From a checkpoint of a small contrastive image-text model: encoder arch vit, adamw at rate 0.00057.
Rows from block 3 of the text encoder, named by matrix and row number. Each number is 128 + 32 x the weight over the matrix's rms, rounded and kept within 0 to 255. All counts start at 0.
# gate: MLP gate (text_encoder.blocks.3.mlp.gate.weight, 1280x320), inputs 0-53
gate.685 [124 131 151 127 100 107 168  99  89 143  85  99 153  88 105 132 173 155 147 135 120  98 155 130 171  88 150  93  91 103 123 129 128 127 138 171 155  85 183 137 108 157 117 144  76 167  92 117  88 109 102 153 137  94]
gate.686 [115  86 154 115 144 112 117 155  87 141 126 188 119 143  86  87 146  80 139 172 140 167 168 126 162  77  92  95 124 160  85  83  52 164 116 141 139 191 148  77 144 128 118 147 164  76 108 152  95 170 186 129  76 107]
gate.687 [145 128 166 112 179  95  92 137 165  89 100 115  94 117 105 111  96 150 153  88 145 130 149  93 160  90 170 135 159  98  95 155 158  99 141 122 163  89 135 101  86 158 144 123 136 162 114 129 165 110  85 102 133 108]
gate.688 [ 89 153  88 151 191 175  86  99 106 124  94  62 143 147 128 122 157 122  83 175 118 145 121 166 115 113 100 171  82 111 114 139 168  62 138 162 111 120 139 166 148 171 118 109  90 174 151 120 105  90 134 107 119 157]
gate.689 [135  76 140  90 202 155  93 143 164 179 134 120 101 122 156  77 151  85 109 123 189 101  88 101 105 101 141 104 149  74 126 143 155 161 136 167 128  74 128 136 142 101 153 169 179 165 136 174 129 117 103 141 109 174]
gate.690 [114  91  84 139 161 144 154 176 120 115 159 109 115  96 138 132 181 113 145 127 144 174 113 170 128  98 113  90 127 158 143  94 132 113 155 149 131 165 141 150 118  95  94 153 114 117 136 148 167 107 137 155  97 112]
gate.691 [124 129 141 173 178 163 168  96 120 116 186 175 108  77 144 111 116 143  85  65  79 151 141 128 188  88 143 140 113  72 111 129  69 165 146 141 164 148 169 101 110  85 120 135 157 163  93 157  72 148 159 123  77 112]
gate.692 [129 170  89 167 165 161 145 122 129 130  88 169  99 135  99 121 133 171 118 107 125 150 115  94 106 145 130 120 120 149 144 158 120  79 104 107  94 144 137  96 132  90 164 185 109 114 108 130  99 101 109 108 107 144]
gate.693 [116  87 172 155 135  90 124 141 163 173  79 174 156 142 126 117 121 115 140  81 100  95 161 128 123 117 144 146 136 163  94  74 157  73  62 121  88  83 104 130 186 172  58 124  52 145 122 139  91  78 156 124 138 120]
gate.694 [133 129 113  86  92 166  71  96 184 147 130 147 117 138 134 114 125 110 115 163 177  46 121 182 114  60 115 118 132  68  86 180  82 158 169 167 151 111 162  61  76 131 127 153 172  91  55  77 112  64  90 108 165 108]
gate.695 [ 85 169 119 120 170 144  85  97  96 111 158 155  93  87 117 125  91 104 129 120 126  74 144  75 104  78 124 139 101  72  89 106 102  95  78 178 158 116 166  90 119 119 125 159  66  88 107 118  99 130 155 116 101  89]
gate.696 [101 161 175 131  92  91 145 125 108 172 112 143 114 171 111 129 100 155  93 135 153 125 137 115 130 152 108  91 143 143  87  64 106 154  76  89 163  94 158 137 109  78 104 137  90 107  78 143 124 105  74 168 161 155]
gate.697 [113  97 149 130 131  97  94 158 177 160 153 152 174  87 113  80 129 150 160 124 135  80 119 141 103 128 132 139 138 133 119 144 134 152  98  79 132 117 137  87  90 133  71 113 100 145 150 146 116 128 108 120 163  87]
gate.698 [114 110 158 168 124 146 142 117  90 127 156 141 154 108 136 151 142 171  99  93 145 156 173 111 142 139 127  88 109 121 189 116 148  99 118 117 170  68 162 129 146  97 100  65 119 125 167 183 171 131 106 141 133 105]
gate.699 [136  98 182 195 153 137 140 140 103 115 118 133 112  94 158 138 166 116 164 152 131 124 138  59 155  94 102 133 116 137 104  92 169 130 104 126  90 147 141 131  85  94 122  88 124  87 143 158 126 134 147   0  90  84]
gate.700 [158 142  99 185 182 128 147 129 124 100 126 158 124 147 113 136 119 141 159  88 127 184 133 121 164 115 129 113 107  85 163 113  87 126  96 139  71 148 133  90 180 171 148 156 100 110 106 139  93 117  93 114 123 127]
gate.701 [126 159 149 178 165 181 105  99 189 138 137  99 167  66  98 119 138 155 100 146 116 143  60  64 102 100 101 131  99 103 133 118  72  91 141 161  89  93  88  79 105 136  93 166 149 150  81  77  96 136 109  92 155  93]
gate.702 [104  85 159 145  90 141 119  96 168  96 131 136 115 114 142 116  98  83 155 100 129 149 125  99 134 146  76 112 132 132 170 119 141 138 171  97  84 132 152 127 116 130 157 152 146 113 115  84 168 142  89 107  95 108]
gate.703 [128 201 110  93 179 136 165  92 205 121  94 164 130 113 128 116 123 187 114 145 125  73  94 148 139  95 104  68  77 105 107  92  50 147  94 106 191 147  87 133 180  97 161 121  82  91 145  78 155  95 140 144 106 152]
gate.704 [146  79 129 140 141 100 174 126 101 165 108 130 174 107 129 162 128 103 140 170 136 161 128  83  94 102  87  84 136  96 150  88 161 171  72  89 103 113 130 113 117 149  92 130 173 147 137 146 122 158 129 144 124 139]
gate.705 [137  88 150  95 124 125 128 134 126 142 147 153  82 106 107 174 169 152 122  84 162  82  67 152 138 145  96 158 135 147 148  80 165 102 153 128 169 162 134 132 103 130 141  98 142 158 140 136 126 168 110 159 138 137]
gate.706 [171 188 142 176 118 180 117 158 106 177 172  75 132  70 182 140 179 105  65  87 114  49 138 107 127  92  40 126 142 133 109  74 159  72  76 171 106  77 114 121  88  74 106 120 169 153 167  86 135 111 151 176 102  93]
gate.707 [124 140  82 133 162 156 116  77 167 134 169 142 159 130  94 114  89 173 108 156 145  97 133 114 157  69  95  88 159 115 116 124 104 149 118 192  92 112 140 114 183 140  84 187 123 158 103 157 122 116  72  82 105  80]
gate.708 [137 135 142 111 104 175 110 172 125  73 112 210 200  43  89 130 114  92  98 114 157  98 130  94 133 101  84  69 151 136 172  52  95 181 119 116 113 155  81 136 130 126  91 101 137 154  90 134 144 104  98 107 110 150]
gate.709 [ 98 186 153 182 179 135 146  97 159 129 172 151 132 103  79 121 108 150 154 102 125 147  84 136 103  98 117 127 138 145 154 151 148 118 116 113 110 172 136 124 127 100 116 170 131 131 180 153 169 159 181 132  94 172]
gate.710 [125 116 134 130 179 172 207 135 163 147 116 159 141  79 125 113 123 115 118 120 169 165 160  63 150  86  94  90  82  84  93  72 133  98  83 111 109 131  94  86 104  89  83  91  63 171  92 122 125 120  73 114 138 125]
gate.711 [ 84  62 151 120 193 167 138 151 181  93 124  71  89 147 103 111 116 106 109 188  86 141 124 127  56 154  96 114 119 121  85 126  98 130  67  97 132  86  96 105 170 147 144  75 105 146  88 135  93  96 166 144 133 123]
gate.712 [123 140 145 139 176 144 124 132  81 171 159 139 124 162  82 114 144 154  77  84 105  78 106 108  91 159 150 105 131 108 107  89 128 145 128 114 127 130  86 170 100 161  88 169 136 101  93 116 114 171 125 158  78 198]
gate.713 [ 98  78 141 111 169 142 113 153 104 166 134 105 164 156 117 147 114 159 127 106 125 134 111 134 158  72  83 121 147 118 161 108 134  81 160 118 134 147 114  94  68 136  75 105 107 109 130 118 113 154 154 125 134 127]
gate.714 [ 91 126  53 124 162 122  60 200 133 145 217  95  88 140 158 144 170 206  88 122 180  27 129 115 126  77  94 130 191 128  89 139 149 177  98 178 182  58 176 124 138  91 111 207 129 108  57 151  88  93 103 188 153  66]
gate.715 [129 118 160  87 114  99 150 115 143 121 150 109 117 140  98 135 170  88 121 143 134 102 119  80 151  95 143 119  81 130 111  77  78 121 121 110 137  99  81 121 108  95 140 153 166 100 156 106 114 111 114  89 126 146]
gate.716 [ 99 138 135 137 192 111 152 173 138 144 137 166 146  86 148 143 137 119 113 146 120 130 126 163 143  93 124 167  66 121 105 158 127 121 131 132 116 110 114 143  98 105 112 110  67 161  98  94 120 150 144 118  80 160]
gate.717 [136  83  99 122 111 131 146 121 136  96 176 123 152  88 120  51  61 146 180  52 167  90 164 135  85 114 129  92  41 111 173 101 163 108 103 143 138 141 139  88 140  95 101  87 111  79 199 104 172 104 105  78  90 148]
gate.718 [147 108 100 105 159 104 163 167 110 150 107 178 172 122  67 108  90 107 133  88 145 138 161 135 182 134  70  97 131 133 150 121 164 122 162 146 153 168 133 101 160 170 116 172 142  98  96  95  91 157 122 155 148  92]
gate.719 [118 159  98 130 162 121 179 123 157 174 148  89 140 177 150 139 101 115 169 133 123 103 101 160  98  92 130 118  96 116 145 150 100  91 101  93 150 129 132 115 148 120 174 169 117  73 116 138 104 145 157 143 147 108]
gate.720 [181 104 181 166 153 162  99 151 191 140 149 157 145 132 170 157 138 145  83 113 129  57 119 117  83 127 116 122 153 101 131 183  95 159 145  96  66 131  98  16 178 140  83 201 115 155 104 148 124 106  64  44 185 151]
gate.721 [105 138 102 147 143 104 121 109 105 150 136 107 167 116 156  91 106 129 150 115  70 141 161  66 137 156 123 140  95 104  95 150  69 178  70 113 148 126 109 154 131 125 139 138 133  98 128 174 151 160 133 148 145 130]
gate.722 [148 122 121 119 149 160 157 195 140  92 148 131 113 132 168 146  95 102 149 119 118 144  70 161 167 125  92 100 186 106 117 169  88 145 132  92 102 118 127  86 128 122 118 116 112 167 133 164 178  86 155  85 113 175]
gate.723 [ 63  68 103  95 193 103 133 100 123 124 152 107 134  94 108 107 171 126 123 126 150  60 138 106 122  75 117  38 182  83 177 101 100 118 124 135 109 156 188 117 146 158 149 124 185  93  80 144  90 112  93  76 175 160]
gate.724 [145 140 134 110 124 130 147 174 163  85 156 172 116 100  84 100  75 108 105  75 156 102 109 151 120  93 150  70  77 130 122 154  83 144 173 126  68 119 166 113 168 140 112 143 157 129  96 119 112 100 105 146 127 166]
gate.725 [125 143  91 100 120 164 146 131 193 165 175 149 176 115 144 147  96 110 175 163 132  94 127 121 110  57 140 128 102 141 142 117 109 132 126 132 159 160 188 140  82 148 138  89  93  92 121 152 123  66 123 137 118 116]
gate.726 [103 104 106 112 114 104  92 107 159 108 119 177 177  61 121 121 103 175  84 156 190 126 180  61 115 159  95 115 166  87 179 125 126 138 121  87 129  78  88 114 147 128 161  92 155 152 172  67  97  99  97 103  64 223]
gate.727 [112 160  92  92 115 212 157 121  83  88 142 191 133 110 149 131 174 125 127  87 152 160 151  73 105 165 108 111 150 157 104  97 113  76 132 125  69 136  64 122 149 106 114 107 137  90 137 136 121 116 158 126 127 110]
gate.728 [146 156 158  81 168 150 182 147 180 170  54 139 105 179 170 112  87  75 194 161  99  91 116 116  82  91 129 153  36 133 101 110 101  62 127 129  99 180 110 116 137 162 138 160  60 126 102 110 114 101 156 130 112 180]
gate.729 [194 125 112 128 141 170 119 117 151 161 157 142 108  87 102  76 138 142 126  91 115  99  94 111 157  96  97  97  76 167 134 166 122 124  93 158  91  87  75 150 187 163 183 154 137 118 155 117 133  76 159 112  93 175]
gate.730 [180 117 129 109 200 105 100 123 172  89 155 183 161  76 156 104 160  95 175 106 131 173 128  73 108  43  61 120 170 117 144  86  59 118 191 121 138 144 128 161 184 125 183 136 128  66 119 159 158  65 133 100 155 175]
gate.731 [136 114 110  99 128 155 159 164 134 174 186 167 147 122 138 112  82 137  83 138 110  80 147 132 122 120  73  77 107 125 147 129 134 186 100 104 160 149 120 132  88 117  88 161 110  70  75  84 106 122 169  94 158 124]
gate.732 [149  89 122  83 107 192 138 100 125 120 165  79 126 143 139 167 106 138 116 132 117 132 107  97 147  88 129 113 162 128 149 141 124 174 111 122 100 123 109  85 165 146  96  99 102 107 134 163 143 103 142 111 116  80]
gate.733 [114 112 104 165 136 119 166 175 127 181  98 190 125 118 107 147  86 148 153 142  85  90 130 103 141 145 135  96 158 128 117 135 151  92 152 110 108  83  90  75  94 161 105  99 145 142 117 143 156 133 145 153 104 142]
gate.734 [ 87 103 173 122 142  94 144  93 107 184 176 161 157  77 133  67 149 126 155 144 119 130  82 165 118 104 120 102 111 132  97 115 144 105  87  75 180 157 104 156 119 107 148  70 134 100 133 142 179 100 144 181 133 134]
gate.735 [144 114 126 165 132 173 114 141 152 136  99 116 112 110 131 160 130 131 104  83 169 161 169 144 174 121 138  86 128 147 133 152 156 175  59 134  91 108 103 130 105 121 128 139 126 159  90 107 125 162 156 102 100 120]
gate.736 [ 83 171 159 105 114 129 146  77 124  85  88 139 159 131 158 103  82 101  95 114 115  85 122 135 161 117  82 119 113  92 155 147 200  93 112 109 124 141 193 134 138 131 139 138 100 113 139 154 143 145 116 126 168 112]
gate.737 [ 82 115 156 108 145  92 157 154 152 160 123  97 149  74 147 103  94  87 163 159 125 131  87  78 165 128 131 135  90 117 152 140 109  98 147 114 149 166 154  93 141 140 156 133 164 123  98 151  73 133 128  88 140 125]
gate.738 [119 104 139 180 123 152 139 158 112 145 130 152 146  97 149 106  71 198  96 131 102 157 155  59 127 103 143 103 117 144 137 116 103 128  66 132 148 125  73 131 101 120 131  88 110 146 107  71 166  89  90 104  76 158]
gate.739 [128 183  94 193 101 103 122 151 153 124 182 149  99 190 115 158  82  70 106 155  83  80  66 180 172  99  92 164 160  98  94 124 195 144 169  94 141  95  90  51 135  58 139 150 159  70  98 145 180 116 150 105 103 155]
gate.740 [155  91 172  73 191 165 136 125 155 102 131 192 116 139  90  83 129 171 101  99 101 116 141  61  87 151  98 140  83 137 139 133 110 183 132 170 111 130 101  96 142 146 205 136 154 112  84 124 109 180 102 159  98 175]
gate.741 [144 111 139 122 219 210 125 140 174 128 134 133 167  66 164 126  80 156 157  96 182 137 131 147 126 120 145  43 120 163  94 156  77 171  99 116 115 106  66  74  97 151  65 105  89 144 128  82  77 122 133 140 117 127]
gate.742 [ 83 126 184 136 163 122 112 133  68 146 154 165  90 145 145 154 108 125 156 132 171 134 132  84 156 129 130 107 122 162 120 150 159  91 122 140 134  83 162 120  85 166 133 124 130  93 103 103 153  82  72 120 116 140]
gate.743 [ 87  91 148 163 107 131 139  91 139 137 100 110 124 160 144 108 148 124 168 160 152  81 106 108 156 157 128 117 104 122 164 109 101 113  96 159  87  91 153 144 101 103 149 166 138 159 147  94 100 102 121 122 172 108]